From a checkpoint of a small contrastive audio-text model.
Model: 7.11M parameters, text encoder norm layernorm.
Training: adamw at rate 0.0028, batches of 128.
Data: trained on short made-up English sentences, spoken by a formant synthesiser in many voices, 17.2 epochs.
Rows from block 8 of the audio encoder of a small contrastive audio-text model, named by matrix and row number. Each number is 128 + 24 x the weight over its row's rms, rounded and kept within 0 to 255. All counts start at 0. After the name is the row's rms in percent of the matrix's.
After each channel's rows are labels from the 100 clips, of 14976, where the channel reaches its highest value: "top examples" is what is common among them. Only what is clearly more common there than usual is listed. The data: short made-up English sentences, spoken by a formant synthesiser in many voices. In brackets: how many of the 100.
# c30: last pointwise conv (encoder.blocks.8.c3.0.weight, 320x320x1), inputs 240-319

c30.2 089 [159 115  98 117 146 133 100 198 109 119 113  95  93 128 135 128 138 106 144 150 120 143 146  81  92 149 131 132 152  86 142  91 137 180 117 194 115  92 128 147  73  95  89 160 128 140 158 126 169 165 157 128 154 132 126 131 105 151 115 152 123 123 167 122 150 153 130 164  92 168 112 138 186 192 110 138 128  97 135 121]
top examples: /z/ (95); number of words: 5 (81); /v/ (78); "very" (53)

c30.71 082 [131 141 104 178 137  98 119  88 135  57 111 129  79 169 123 131 150 102 112 101 130 102 141  97 133 148 133 115 128 102 137 111 104 144 172  83 136 111 141  82 128 118 124 158 106  98 193 123 146 123 108 154 142 115 158 128 149 109 115 107 117 115 134 108  93 131 124 104 128 122  79 158 100 117 149 113  95 134  67 147]
top examples: /ə/ (100); /z/ (85); "was" (83); /w/ (83)

c30.260 095 [ 66 176 135 140 134 105 144 159  73  99 150 148 125 185 152 135 166 157 130  96 105 103 154  65 143  88 145 135 169  98  88 132 124 179 100 102 103 145 136 120 157 131 129 191 112 105 220 110 157  91 131  67 123 147 130 118 156 145 112 122 123  77 133 130  82 121 105  91  80 101 152 174  94  97  91 124 174 138 105 117]
top examples: /v/ (100); /ɛ/ (100); "every" (54); "very" (53)

c30.6 101 [123 100 156  78 123  89 159 127 111 126 133 147 137 107  76 120 148 127 133  71 163 114 116 104 147  88 122 101 118 140 157 156 154 127  80 132 132 145 137 133 137 146 155 121 152 100  97 130 137 112 123  66 134 130 121  99  77 135 157 156 132 106 133 145  72 131 138  52 111 170 124 146 126 113 130 164  93 148 125 116]
top examples: sentence kind: request (86); "bring" (85); "me" (85); /ŋ/ (85)

c30.212 083 [160 126 116  97 113 101 112 168  93 141 120 120 109 102 149 121  99  90 114 141 112 146 113 123 136 140 122 118 117 101 166 125 151 135 108 186 125 125 136 113 113  97 112 137 128  91 138  99 161 184 148 134 164 131 103 125 135 130 106 133 106 103 133 109 160 142  99 150 107 127 113 116 182 154 102 167 152 118  93 111]
top examples: /z/ (90); "was" (48); "wheel" (41); "not" (29)

c30.234 099 [115 118 151 109 147 124 144 133 143 149 147 142 160 132 135 126 161 144 106 121 146  96 138 152 130 113 153 137 140 164 162 142  89 117 113 123 127 144 145 104 148 134 136  94 127 120  94 117 122 127 148  80 109 151 130  93 104 140 127 150 121 156 120 137 127  86 138 118 161 153 157 167 120 155  92 120 107 143 109 129]
top examples: /h/ (95); /u/ (93); "who" (92); sentence kind: question (92)

c30.102 127 [ 73 129 138 134 129 117 120 160  82 120 112 112 146 143 154 131 120 152 145 105 124 101 133 111 122 112 133 103 101  90  94 121  98 184  45 123 125 115 102  87 124 106 127 158  99 107 156  82 134  69 149 159  79 127 121 126  77 186 109 123  74 104 137 149  69 123 119  94  94 138 148 110 113 118 140 111 119 122 136 125]
top examples: /æ/ (100); /b/ (67)

c30.196 098 [ 85 125 220  83 108 120 178 126 139 151 142 184 164 140  88  91 140 164 120 111 137 100 117 132 187 109 114  83 127 180 173 210 152 106  87  98 117 174 122 118 165 180 210 101 117 115  85 122 118  83  96 111 137  91  84  85  95 105 174 105 124 132 108 137 106 113 106 118 164 141 164 122 106 118  99 132 111 190 124 102]
top examples: sentence kind: request (80); "me" (64); "please" (52); "bring" (45)

c30.166 113 [163 131 141 109 107 158  83 120 103 132 152  89 146 124 111 116 111 162 130 108  99 139 110 108  96  93 108 125 126 154  93 101 186 139 169 106 119  88 153 123  96 118  98 125 173 151  89 117 130 135 110  68 184 130  93 113 140 138  92 104 151 112 101 125 113 109 123  94 127  82 164 103 146  90 124 181 149 103 134  97]
top examples: /ə/ (94); /eɪ/ (93); /d/ (82); "today" (72)

c30.206 071 [ 97 130 144 129 122  96 143 103 123 131 135 135 135 153 178 186 108 110  99 192 147 109 136 160 127 197  91 105  79 130 141 148 103 102 106 102 129 121 150 118 132 173 150 116 111  94 113  95  95 124 116 187 131 102 117 215 177 103 176 113 103 119 109 161 185 103 126 208 158 127 107  98 117 134 138 132 173 147 117  99]
top examples: "where" (100); /w/ (100); sentence kind: question (100); number of words: 4 (77)

c30.127 121 [150 103 136 119 113 125 139 119 158 143  93 139 124 109 107 117 133 114 151 101 134 145 121 157 141 121 207 158 111 122 138 139 141 147 148 135 111 158 127  88 169 124 135 110 109 121  64 134 116 141 141 109 131 178 122 117 115 123 125 151 116 160 106 108 113 128 100 104 114 122 129 131 142 111 104 147 111 130 147 108]
top examples: /eɪ/ (68); /dʒ/ (40); "strange" (34); "train" (29)

c30.154 099 [133 147 135 109 100  91  89 125  57 143 201  90 161 128 129 123 100 202 158 125 109 145  95 117  96 134 147  84 166 129  93 115 155 159  93 125 119  95 192 166 102  86 114 143 134  91 132 161 146 138 147 152 110 129 107 127 119 167  84 125 191  58  96 202 132 138 112 145 114  79 181  93 118  90 145 153 174  84 150 104]
top examples: /ə/ (84); "is" (36); "forest" (29); "car" (29)

c30.74 108 [ 90 132 104 100 121  72 106 138  50 128 104 112 129 155 151 130  94 120 116 101  97  88 145 125 125 115 118 105 115  84 134 124  85 143  54 135 110 134 115 113 113  94 127 131 113  63 149 109 117  97 138 144  73 121 105 115 126 141 118 110 100  72 151 126  88 134 109  97  71 141 125 107 117 116 124  98 176  97 107 115]
top examples: /æ/ (98); /ð/ (81); /ɝ/ (74); "that" (57)

c30.129 090 [124 110 100 105 132 202 115 131 148 114 122 109  96  74 117 130 141 132 126 117 145 159 118  60  83 121 123 139 162 153  97 100 175 136 136 129 123 100 130 140  98 104  96 148 121 196 126 142 139 122 100 125 137 113 111 105  89 126 105 127 136 148 132 103 111 145 127 119 157 103 134 127 132 108 125 170 103 107 162 119]
top examples: /ə/ (98); /ɔ/ (61); "forest" (53); "where" (53)

c30.298 087 [120  88 120  73 131 106 106 198 116 134 109  97 123  76 112 135 139  88 129 146 126 105 134 132 100 144 127  92 108 120 131  98 103 170  88 197  92  95 121 112  97  91  92 171 134 104 158 117 160 143 135 124 112 124 120 125  96 144 105 134 102 110 142 142 158 169 137 149  99 145 107 143 182 194  70 128 123 105 138 121]
top examples: /z/ (80); "was" (43); "where" (39); "green" (25)

c30.30 115 [210 119  89 106 108 114  88 142 106 116  81  90  75 153 113 105 115  88 108 130  82 166 126 107 119 131 108 124 108  86 159 112 156 135 109 175  89  97 139 120  99  86 118 161  97 109 160  82 169 184 141 112 183 123 107 112 120  98  84  90  81  99 105 111 147 134  98 139  75 114  94 115 217 155  81 173 137  87 127 110]
top examples: /j/ (29); "train" (26); "usual" (26); /ʒ/ (26)

c30.215 086 [109 157  84 117 165 133 124 114 136 126 136 122 117 145 127 181 150 131 111 182 161 126 186 143  97 194 105 121 151 127  93  93 114 114 124 126 146 103 156 134  82 134  92 121 118 124 148 137 110 123  98 163 147 100 149 189 133 106 141 155 141 129 151 133 195 155 165 189 163 133 134 156 119 169 167 110 156 128 116 169]
top examples: "where" (100); /w/ (100); /ɛ/ (100); sentence kind: question (100)

c30.45 088 [171 126 140 124 112 112 118 161 105 129 122 133 127 116 144 121 130 123  91 127 109 151 113 124 132 145 167 168 152  94 185 122 108 131 112 193 146 136 151 100 144 110 129 142  97 116 153 113 175 191 191 127 136 156 118 112 114 111 113 147 115 114 126 124 162 157 100 140  92 117 111 147 187 161 110 153 110 123  73 116]
top examples: /j/ (44); /ʒ/ (41); "usual" (41); "wheel" (27)

c30.20 103 [112 129 140  90 135 100 139 121 139 183 133 155 180 158 116 121 150 170 171 129 113 114 135 183 139 140 181 157 147 155 187 129 129 110  89 137 141 153 121 137 159 137 139 103 102  92 138 127 116 125 144 134 118 170 117 129 115 145 128 136 122 162 129 133 126 118 105 129 140 129 180 157 117 129 126  99 108 149 133 110]
top examples: /æ/ (66); "this" (43); "his" (41)

c30.11 089 [118 154 151 104 117  91 146 128  80 158 179 152 158 167 138 122 137 177 158 129 107 143 125 151 149 120 172 132 182 112 115 146 141 159  82 135 115 170 166 163 179 115 140 148 131  85 135 191 139 119 144 119  90 158 112 132 171 155 100 134 179  88 130 177 129 143  94 121  76  90 166 148 116  75 108 131 179 125 159  81]
top examples: /ə/ (82); "a" (33)

c30.60 109 [118 137 157  82 129  70 174 159 107 109 131 151 132 125 140 102 123 132 103 110 112 118 139 113 195  86  67  73  70 168 155 214 100 113  93 152  95 189 130  80 102 166 208 125 155  76 121 108 143 148 134 143 124  83 105 112 131 100 171 116 110  98 125 117 104 146 125 117 157 148 129 111 137 131 125 117 143 151  72 124]
top examples: sentence kind: request (89); "me" (80); "please" (50); "bring" (40)

c30.39 095 [111 135 135 150 227 128 163 169 146 115 114 163 126 165 135 179 162 110 104 136 135  89 209 147 129 134 107  99 100 126 110 143  88  90 151 149 125 142 106 134 122 172 141 116 129 129 118 140 111 127 116 126 150  90 181 149 126 104 154 128 122 134 177 103 142 165 196 133 132 159 101 173 130 137 137  96 141 177  89 207]
top examples: /z/ (97); /w/ (92); "where" (90); sentence kind: question (90)

c30.49 107 [109 106  89 109 148 120  99 165 105 102  88  98 104 130 138 155 123 103 141 128 124 101 162 104 108 150 127 103 114  72  92  87 132 191  99 161  86  98 115 109  78  99  91 179 105 111 172  87 149 118 112 122 112 117 135 152 113 154 114 149  72 101 175 105 129 147 135 132  71 142 108 133 146 125  89 114 136 108 117 133]
top examples: /v/ (100); /ɛ/ (100); /z/ (98); number of words: 5 (87)

c30.244 114 [188 138 127 136 108 130 115  93 116 104 101 126  96 148 101 117  89 115 115 108  80 149 129  90 115 103 126 111  97 108 107 103 181 139 156 100  94 103 128 116 140 124 109 116 113 131  93 106 107 131 112 117 188 112  95 121 135 103 105  95  95 115 116  99 113 109 101 112 104 106 115  80 145  96 133 194 126 122 130 117]
top examples: /eɪ/ (96); "train" (32); "station" (25)

c30.18 094 [100 154 107 156 116 119  90 101 122 114 170  99 164 113 132 128  88 163  97 135  98 120 124 128  85 147 134 114 165 141  94 105 110  90 148  95 150 112 178 129 128  99 100  66 116 109  75 137  55  86  97 140  95 108 120 183 146  88 106 158 168 109 104 170 123  79 113 146 145  82 147  98  87  99 159  97 134 105 144  94]
top examples: /z/ (92); /w/ (91); sentence kind: question (81); "was" (78)

c30.267 079 [190 121 135 101 146  98 134 173 107 136 126 128 108 103 101 139 110  96 132 166 163 168 139 130 149 145 109 132 108 126 181 140 103 133 135 215 147 133 139 117 114 129 137 131 141 106 121 146 180 208 196 170 127 117 117 119 120 150 143 137 125 108 181 132 184 191 134 176 138 187 101 132 193 194 144 152 156 122 115 139]
top examples: /z/ (86); /w/ (74); number of words: 5 (62); "was" (46)

c30.88 113 [121 164 116 120 142 118 110 145  53 138 152 112 145 149 105 119 117 187 161 109 110 143 136  94 109  94 115 106 150 123 124 119 140 160 123 135 148 107 139 143 104 114 113 152 146 119 145 136 133 110 135  72 139 123 132 100 103 174 103 123 153  60 114 121  99 142 149  96 116 118 168  98 136 107 126 152 124 119 132 141]
top examples: /æ/ (97); sentence kind: statement (93); /ə/ (83); /g/ (42)

c30.114 085 [ 90 168 169 139 134  87 210 119 141 145 163 198 173 181 160 124 124 162 136 139 119 111 162 168 164 129 101  98 126 160 119 175 128  82 116  98 119 163 155 135 156 202 163 113 120  84 129 103 132 112 116 121 128  95 110 135 177 130 176 114 125 137 151 157 132 146 126 155 164 138 161 116 105 114 119 124 177 188 119 119]
top examples: /h/ (88); /u/ (73); "who" (53); sentence kind: question (53)

c30.107 118 [178 117 100 140 110 124 119 133  74 118  83 116  99 148 125 126 110 119 143 100 110 157 133 100 155 107 117 111  82  95 116 101 166 154 131 127 131  90  84 118  97 112 101 151 126 106 120  70 128 140 120 118 199 118 116 105  82 129 113  91  66  76 119  86 101 139 101 103 111 132 112 106 152 118 134 200 119 105 114 112]
top examples: /eɪ/ (100); "train" (42); /dʒ/ (40); "strange" (38)

c30.108 104 [189 121 101 168 113 141 100 108 164 142 127  96 163  97 118 122  95 135 119 115 118 146 116 169 107 102 120 168  76 168  97 110 166 111 163 115 101 106 141 122  83  99 113 101 129 135  81 109  94 139 127 118 183 116 127 129  99  93 100 111 111 135  93 137 127 128 110 116 132 115 127  90 155 106 128 177  95  96 154 119]
top examples: /eɪ/ (100); "today" (51); "train" (42)

c30.104 129 [174 130 121 136  98 128 116 105 145 136  97 114 102  93 145 108 120 113 106 120 107 143  85 132 133 114  95 121  84 127 111 130 163  99 146 117 109 101 134 119 103 119 130 106 146 123  70  91 114 137 118 103 190  99  97 115 118  70 106 113  82 135  74 115 149 116 107 141 112 104 105  92 155 111  82 162 104 122 139  92]
top examples: /eɪ/ (100); "train" (44); "today" (31)

c30.313 101 [154 132  99 142  83 117 101 107 105 127 107 114 106 146 117 108  94 129 141  96  91 148 105 110 151 117 132 111 111  80 129 101 153 146 133 115 131 116 115 110 131  97 115 133  96 106 153  96 134 127 132 144 161 116  92 119 103 129  88  84  99 113  99 116  92 104  88  91 118 109 122  91 142 122 139 164  98  97 124  87]
top examples: /eɪ/ (100); /dʒ/ (53); "strange" (51); "train" (30)

c30.223 087 [118 132 166  97 102 102 181 103 153 152 148 174 147  82  99 115 100 143 129 111 123 113  90 162 189 100 138 110 134 145 156 188  96  74 124 114 138 184 132 132 163 164 189  93 112  98  92 157 108 119 104 113 116 118 105  92 124 110 164 119 147 136 124 128 115  98 113 105 145 154 138 125 109 124 130  97 132 160 135 122]
top examples: /ə/ (100); sentence kind: statement (93); number of words: 4 (60); "a" (43)